From a checkpoint of a small model that answers yes/no questions on an image's attributes: encoder activation gelu, encoder depths [3, 3, 9, 3].
Rows from block 5 of the image encoder of a small model that answers yes/no questions on an image's attributes, named by matrix and row number. Rows with one number belong to one channel. Each number is 128 + 32 x the weight over its row's rms, rounded and kept within 0 to 255. All counts start at 0.
After each channel's rows are labels from the 100 images, of 14848, where the channel reaches its highest value: "colour at peak" is the nearest of a few named colours to the mean colour under the peak; "top examples" is what is common among them. Only what is clearly more common there than usual is listed. The data: procedural textures in two colours, tilted and lit. In brackets: how many of the 100.
# conv1: bottleneck pointwise conv (encoder.blocks.6.conv1.weight, 96x96x1x1), inputs 0-95
# conv2: growth 3x3 conv (encoder.blocks.6.conv2.weight, 24x96x3x3, transposed, each kernel summed), outputs 0-23

conv1.55 [115 123 122 155 140 159 133 159 129 117 175 153 158 136 130  83 119 126 159 141 101 131 133 127  89  55 168 131 127 123 148 137 135 128 125 123 128 218 120 108 203 130 134 107 130  82 126 105 149 122 128 139 128 112 150 135 112 156  83 148 155 134 121 133 110 128  90 118  87 165 159 144 116 160  89 169 133   6 142 127 128 123 130 119 212 117 144 183 132 200 129  53  94 153  65 177]
conv2.55 [ 97 116 102 113 142  98 117 138  86 126  44 128 133 130 115 145 140 115 145 147  38  77 116 139]
colour at peak: yellow (28); orange (26)
top examples: yellow (46); black (38); pattern colour: yellow (34); ground colour: black (26)

conv1.56 [112 124  83 131 119 154 127 125 141  89 128 119 134 147 141 106  94 120 136 163 123 106 124 122 130 175 136 164 128 127 127 124  85 125 126 115 127 125 125 182 129  86 117 134 107 139  82 146 124 151  47 128 121 150  94  83 113 114  95   0 109 117 123 109 125  36 108 139 163 132 148 128 133 155  99 157  95 142 128 131 111 130 123 108 109 189  89 126 128 177  60  83  45 131 116  88]
conv2.56 [164 101 138 119 152  67 103 187 128 163  57 112 129 147 141 187 139 131 113 159 115 120  95 101]
colour at peak: pink (35); white (27)
top examples: white (37); pattern colour: white (37); grid (32); pattern colour: pink (29)

conv1.23 [120 116 155 131 120 113 126 113 119 124 127 135 125 126 142 112 126 154 137  83 128 128 135 117 128 107  97 124  94 146 136 127 140 117 138 126 129  91 131  92 159 116  98 171 156 122 141 127 130 128 103 132 133 129 122 128 131 116  88 186 131 114 133  92 127 102 128 123 129 142  78   0 118 169 129 194   0 132 128 129 150 127 168 133 132 135 121 128 135 118 124 125  88 124 148  86]
conv2.23 [130 112 138 111 130  91 157 152 125 145 107 123 106 112 118 122 146 121 141 129   0 131 146 132]
colour at peak: pink (26)
top examples: ground colour: brown (32); speckled (27)

conv1.50 [114 115 109 219 161 122 132 129 109 139 129 127  94 128 121 168 144 114 178 121  84 157  93 149 152 129 103 124 147 129 136 141 116  83 175 135 125 128 151 158 189 152 127  75 134 152  97 108 128 132  90 118 131 121 126   0 114 102 119 138  88 176 120 135 129 165 149 115 122 141 134 142 128 116 124 129 103 123 119 149 113 148 163  98 129 181 102 130 168  93 138 124 104 129 158 121]
conv2.50 [ 17 105 101  95 153 102 111 132 160 128 138 115 111 138 160 135 123 125  83 152 128 114 181 118]
colour at peak: pink (30)
top examples: pink (35)

conv1.85 [127 127 127 152 115 120 140 136 135 156  94 137 136 141  90 159 169 120 131 148  81 164 128 146 151 147  28 124 176 155 200 134 124 121 128 130 135 131 194 144 130 123 128 109 103 120 150 153 134 110 122  41 129 131 115 120  45 123 125 128 151 165 127  70  68 146 128 113 126 134 149 103  80  64  99 131  90 125  91 181  11 117 129 124 125 141  74 107 126 102 140  95 141 154 167 119]
conv2.85 [ 91 110 103 140 102 137 131 105 134 142 116 107 153  75 158 136  98 114 169 124  79 146 149  30]
colour at peak: purple (29)
top examples: yellow (39)

conv1.57 [134 139 163 114 128 133 108 139 172 128 117 127 169 128 163  10 105 125 136 111 184 131  87 106 126 158 109 187 135 132 129 133  89 126 133 131 129 168 130 105 172 106 115 122 122 222 148 108 115 191  74 142 169 167 128 159 118 127  64 127 119 158 108 112 123 127  29 123 118 130 125 132  97 128 124 127 132 119 128 143   9 118 125 123 158 150 138 129 151 167  76 115 138 127 119 156]
conv2.57 [168  66  99 109 120 153 106 131  72  81 116 104  93 142  69 145 124 126 137 150  61 112 122 136]
colour at peak: cyan (27)
top examples: teal (52); red (43); pattern colour: teal (41); ground colour: red (33)

conv1.26 [198 159 159 104 104  94 118 129  94  88 115 126 118 132 134 141 111  20 210  93 129  99 112 139 125 135 113 174 130 129 110 128 136 126  84 164 167 169 129 129 128 107 128 115 100 108 128  72 133 143 129 195 141 163 138 158 154 184 211 133  58  96 165 144 106 129 128 126 206 154 128 130 131 160 102 134 141 127 140 220 125  95 144 129 130 173 125 147 101 115 129 162 132 130 133 166]
conv2.26 [122 162  88 104  93 126  99  79 136 138  62  74  70 114  98  91 128 131 148 104 110 130  83 118]
colour at peak: green (28); blue (25)
top examples: dotted (61); ground colour: red (25)

conv1.20 [116 103 130 130 159 127 136 170 143 122 191 129 174 201 127 139 121 104 144 127 141 127 133 153 121 120 133 129 163 146 146 128 137 128 149 141 132 167 128 130 192 163 131 124 124  93  93 126 122 128 154 185 142 127 164 125  93 148 131 152 116 222 144 165 123 142  90  68  82 201 195 140  64 146 136 166 137 128 134 208  56 181 126 134 128 127 154 128 131 188 133 142  42 136 120 160]
conv2.20 [ 59  54 126 130 106  55 154  97 108 132  83 118 133 152 117 133 103 124 115 100 123 116 171 135]
colour at peak: yellow (27)
top examples: dotted (51); pattern colour: yellow (30)

conv1.34 [121 129 132 129  84 120 131 131 124 127  94 164 129 154 110 128 125 142 104  88 126 126 133 110 174 120  76 122  77  78  73 154 127 116 152  98 109 129 135  48 124 127  36 128 143  85 120 117 125 164 134 128 183 127 128 169 100 148  92 170 128  95 137  28  88 131  93 151 158 150 167  73 110 133  86 160 108 162  96 144 147  90 167 111 120 122  61 103 128  96 142  84 114 140 128 218]
conv2.34 [150 153 132 127 141  45 203 151 125 117 105 134 115  69 100 128 126 119 122  81 159 145 166 124]
colour at peak: green (29)
top examples: teal (39); pattern colour: teal (34); pattern colour: green (25)

conv1.16 [129 142 173 141 128 111 166 138 125 123 142 122  85 135 153 128 141 105 142  96 141 129 129 130 138 172 128 129 192 129 164 161 104  68 161 213 144 128 127 169 175 159 120 100 163 119  99 148 117  88 103 162  86 147 201  57 127 130  86 145 113 158 149 156 132  95 106  99 127 178 142 155 112 153 122 145 134 139 131 216  59 171 157 141 129 195 148 178 158 108  68 129 107 128 135 192]
conv2.16 [ 22 101 116 107 117 116 135 117 122 132  95 111 107 136 148 144  67 129  74 116 146 108 135 165]
colour at peak: red (45)
top examples: red (50); pattern colour: red (42); teal (35); ground colour: teal (31)

conv1.24 [153 130 139 165 132 131  78 128 101 124  62 155 126 128  53 152 117 122  10 128  99 143 125 150 127 165 102 131 116 130 172 125 136 102 134 126  62 132 146 128 123 107 174  87 110 132 130 129 155 127  87  89 130 111 168 135 144 131 136 107 176 158  82 131 140 133  41 201 149 120  85 128 119 118 100  91  51 103  78 155 128  98 130 105  89 127  95  79 121 122 173 109 166 128 133  85]
conv2.24 [106 127 103 125  96 151 124 148 144  60 123 157 104  65 135 108 108 126  97 147 126 140 143  35]
colour at peak: grey (43)
top examples: ground colour: green (32); dotted (31); pattern colour: red (30); spotted (26)

conv1.71 [148 128 136 110  96 118 128 128  71 107 119  84 118 125 183  60 153 131 131 129 182 138 135  31 131 129 111 131 131 140 118 152 155  60 135 133 144 124 129 131 131 129 131  32 128 114  76 127 132 120 163 129  95  98 126 130 128 137 200 129  62 116 149 127 128 107 170 122 157 125 136 125 121 126   0 123 147 143 124 145  97 104 127 141 188 133 151 125 164 169 123 102 129 138 156 148]
conv2.71 [148 120 125 115 102 140 120 130  20  62  84 159  80 121 110 121 119 136 133 117 135 123 131 161]
colour at peak: green (41)
top examples: red (42); ground colour: red (41); pattern colour: green (37); studded (29)

conv1.61 [146 138 129 138 118 113 130 122 123 112  93 130 133  88 134 117 150 123 128 155 117 112 153 110 150 120  92 128  42 134 121 132 145 108 155 174 127  70 128 173 130  76 127  49 142 136 179 128  90 151  95 120 142 144 148 128 179  87  81 131 130 119 149 129 118  97  75 127 183 143 138   0 117 105  98 128   1 128 125 169  92  93 149 128 121 116 127 129 134 124 125 108  88 135 137 129]
conv2.61 [138 111 128 120 126 102 159 141 138 110 109 110 110  89 125 126 132 137 163 104   0 118 131 128]
colour at peak: black (35); purple (26)
top examples: black (43); white (39); pattern colour: black (34); ground colour: white (30)

conv1.68 [130 128 121 128 125 128 129 124 123 123 128 135  68 131 120 122 126 108 140 144 128 133 128 131 141  96  38  65 129 117 129 128 127 131 159 131 140 140 130  86 128 115 116  96 143 125 143 148 139 142 124  97 127  49 131 125 120 128  74 130 131 123 137  60  73 124 112 128 157 124 181 107 129 100  81 131 121 154 117 140 119  33 159  61 128 134  14 142 115  73 123   0 126 143 148 127]
conv2.68 [122 149 148 146 134  95 178 147 120 141  47 102 154 114 117 121  73  99 168 130 114 175 184 130]
colour at peak: brown (43)
top examples: blue (39)

conv1.83 [130  87 130 131 131 147 130 128 123 139 123 150 115 128  53 147  51 168 122 154  60 123 141 150 124 188  92 158 127 130 117  57 160 141 125 131 127 137 132 104 103 116 130 126 126 126 107 104  95 131 138 134  92 132 101 125  95  87  59 163 102 110 164 132 113 186 178  27  24 145 128 119 155 129 135 133 122 187  86 163 142 121 142 128 197 121 122 129 161 126 190  90 134 118 131 110]
conv2.83 [102  47 108 102 147 155 168 122 164 109 122 161 142  68 115 150 122 160 122 119 157 101 128  68]
colour at peak: grey (39)
top examples: bubbly (27)

conv1.41 [145 144 128 120 126 126 163 130  82 122 107 101 127  99 125 123 138 251 130 147 120  87 164 115  62 128 130 132 129 137 139  89 236  78 127 122  63 130 116 126 134  48 126 163 129  91 132  53 129 112 103 123 132  95 132  95 144 129 128 102 127 122  54 133 120 122 131 173 128 179 131 225 127 144 125 153 155 150 134 139 105 146 151 161 131 126 144 154 150 178 155 128 103 129 120 146]
conv2.41 [116 117 125 132 124 143  15 101 124 137 110 144 127 156 114 112 165  84  96 182 166 133 125 126]
colour at peak: red (29)
top examples: red (42); pattern colour: red (40); ground colour: teal (34); speckled (30)

conv1.19 [119 123  39  97 175 125 132 110 112 142 134  81  22 128 130  46 143 108 156 121 120 107 112 115 105 186 128 103 161 124  40  83  75 126 158 117 127 159 120 115 116 143 124 110 130 117 102 126 138 126 116 122 128 126 126  50 151  67 141 128 193 128 127 117  98 111 162 153 125 128 130 143  82 167 113 168 159 137 154 129 135 163 127 187 106 214 127 119 125 160 125 150 127  84 130 122]
conv2.19 [119 149 164 115 115 110 153 118 116 134  17 129  95 162 175 113 136 103 130 137  80 107 150 110]
colour at peak: purple (28)
top examples: dotted (36); pattern colour: purple (31); ground colour: green (29); spotted (28)

conv1.62 [150 177 112 139 103 147   0  83 123  97  66 133 124 119 118 145 126 110 133 117 114  75 143 138 144 133 112 141 108 145 179 123 112 160 133 134 136 131 139 117 162 124 129 160 129 135 163 151 118 139 114 124 139 153  31 151 101 136 150 130  75 140 156 199 210 124 127 137 141 161 126 104 115 126 128  99 132 142 112 207  41 172 114 149 124 126 137  96 107 126 181 140 135 121 128 129]
conv2.62 [124 129  76 108 140 116 100 153 150  46  64 118 151 136  76  78 122 113  98 112 126  95 116 125]
colour at peak: blue (47)
top examples: yellow (49); blue (47); pattern colour: blue (31); ground colour: yellow (30)

conv1.31 [128 170 137 128 133 100  85 141 114  56 146 208 119 137 129  93 124  79  84 113 164 132 103 129 123 126 122 129 126 116  93  71 153 144 129 127 130 160 103 110 125 155 132 129 134  72 103 201 130 118 129 246 129 121 126 127 128 116  68 100  95  95  82  86  77  51 125 128 117  90 133 125 113 103 129 128  87 113 108 140  83 134  76  87 126 128 130 101 118  43 128  82  94 124 117 118]
conv2.31 [ 78  65 142 156  71  98 103 106  92 187 127 152 107 177 116 151 104  95 146 126 144 115 150 112]
colour at peak: blue (30)
top examples: blue (38); honeycomb (32); ground colour: blue (29)

conv1.66 [196 169 154 164 135 130 118 129 155 100 127 105 130 133 145  95 155 128 168 118 159 176 132 127 160 135 126 128 149 182 139 172 130 139 173 127 153 102 102 103 148 152 128 129 128 154 135 178 170 112 147 123 150 154 110  68 194 128 149 163 124 118 146  56   7  88 188 154 129 116  90 133  37 123 127 130 127 134 127 164  52 121 128 138 137 167 128 108 139 118 115 121  72 140 153  85]
conv2.66 [ 88 160 105 133  72 118 157 100  71 181  98 112  96 104 191 123 115 146 134 125 103 121 178 127]
colour at peak: pink (45)
top examples: green (50); pink (40); ground colour: green (32); spotted (28)

conv1.10 [154 140  78 124 118 132 116  91 130 113  86 132 106  34 143 120 144 139 112 113 133  81 141 127 131 120  48 139 132 154 126 163 117 123 103 132 128 114  95 144 135 121 128 127 104 110  58 128  57 144 126 128 116 136 128 135 128  92 112 151 154 153 125 188 134  80 124 125 157 151  91   0 128 114 120 134  34 156 123 167 102  66 163 128  96 129 128 129 107 114 136  89 132 154 128 165]
conv2.10 [120 130 142 124 129  95 150 176 147 124 102 125 108 120 113 144 135 101 138 124   0  97 134 127]
colour at peak: brown (46)
top examples: crumpled (75); black (41); yellow (38); pattern colour: black (29)

conv1.44 [136 129 142 128 109 123 142 137 130 133 113 139 193 136 128 146 141 110 164 179  92 129 136 129 131 119 101 148 167 171 140 131  85 126 128 143 138 127 127 117 149 167 125 113 131 119 121 129 129  89 147  78 138 151 114 127  52 167 148 184 128 180 170 129 119 186 130  88  67 203 180 143 124 123 132 179 131 114 130 255  34  97 148 134 133 141 103 131 119 164 166 133 108 112 148 162]
conv2.44 [ 80  87 128  83  89 117 130 115 156 175  43 101 133 108  95 141  92 110 112  87 151 124 130 118]
colour at peak: yellow (28)
top examples: ground colour: purple (34); pattern colour: yellow (32); dotted (30); studded (27)

conv1.64 [128 125 151 130 156 174 134 146 127 118 131 131 172 129 123 100 134 201 123  97 141 126 157 119 120 169 110 159 102 130 120  54 148 126 128 153  89 142 126  78 153  85  94 125 133 148 132  74 120 215 120 111 126 155 133 159 130 125  53 144 109  80 182 119 136 196 169 122  55 154 129 131 112 133  62 133 150 222 130 127 107 136 117 129 181 147 140 124 226 136 128  98 130 136 133 128]
conv2.64 [164  43 105 114 112 165 169 135 123  99 110 204  80 103 115 139 122 126 142 121 166 134 133 135]
colour at peak: grey (40)
top examples: teal (40); pattern colour: teal (39); bubbly (27)

conv1.11 [127 115 131 100 115 128 160 141 127 139  97 152 131 116  63 223  84 128 122 160 116 145 148 129 123 173   0 119 165 120 191 102 121 127 117  78 118 132 119  86 112 125  46 107  94  48 127 128 139 140 126 138 125 128 134 143 100 142 105 127 121  84  95 109  85 147 108  55 128 133 171  99 130 125  92 124  86 159 103 204  96 122 136 137 124 166 129 111 112 137 103 108 147 149 149 127]
conv2.11 [130 112 123 130 129 121 121 132 142 160 122 123 125 107  37 125 126 125 144 113 109 123  93  18]
colour at peak: brown (37)
top examples: red (62); teal (49); pattern colour: red (38); ground colour: teal (30)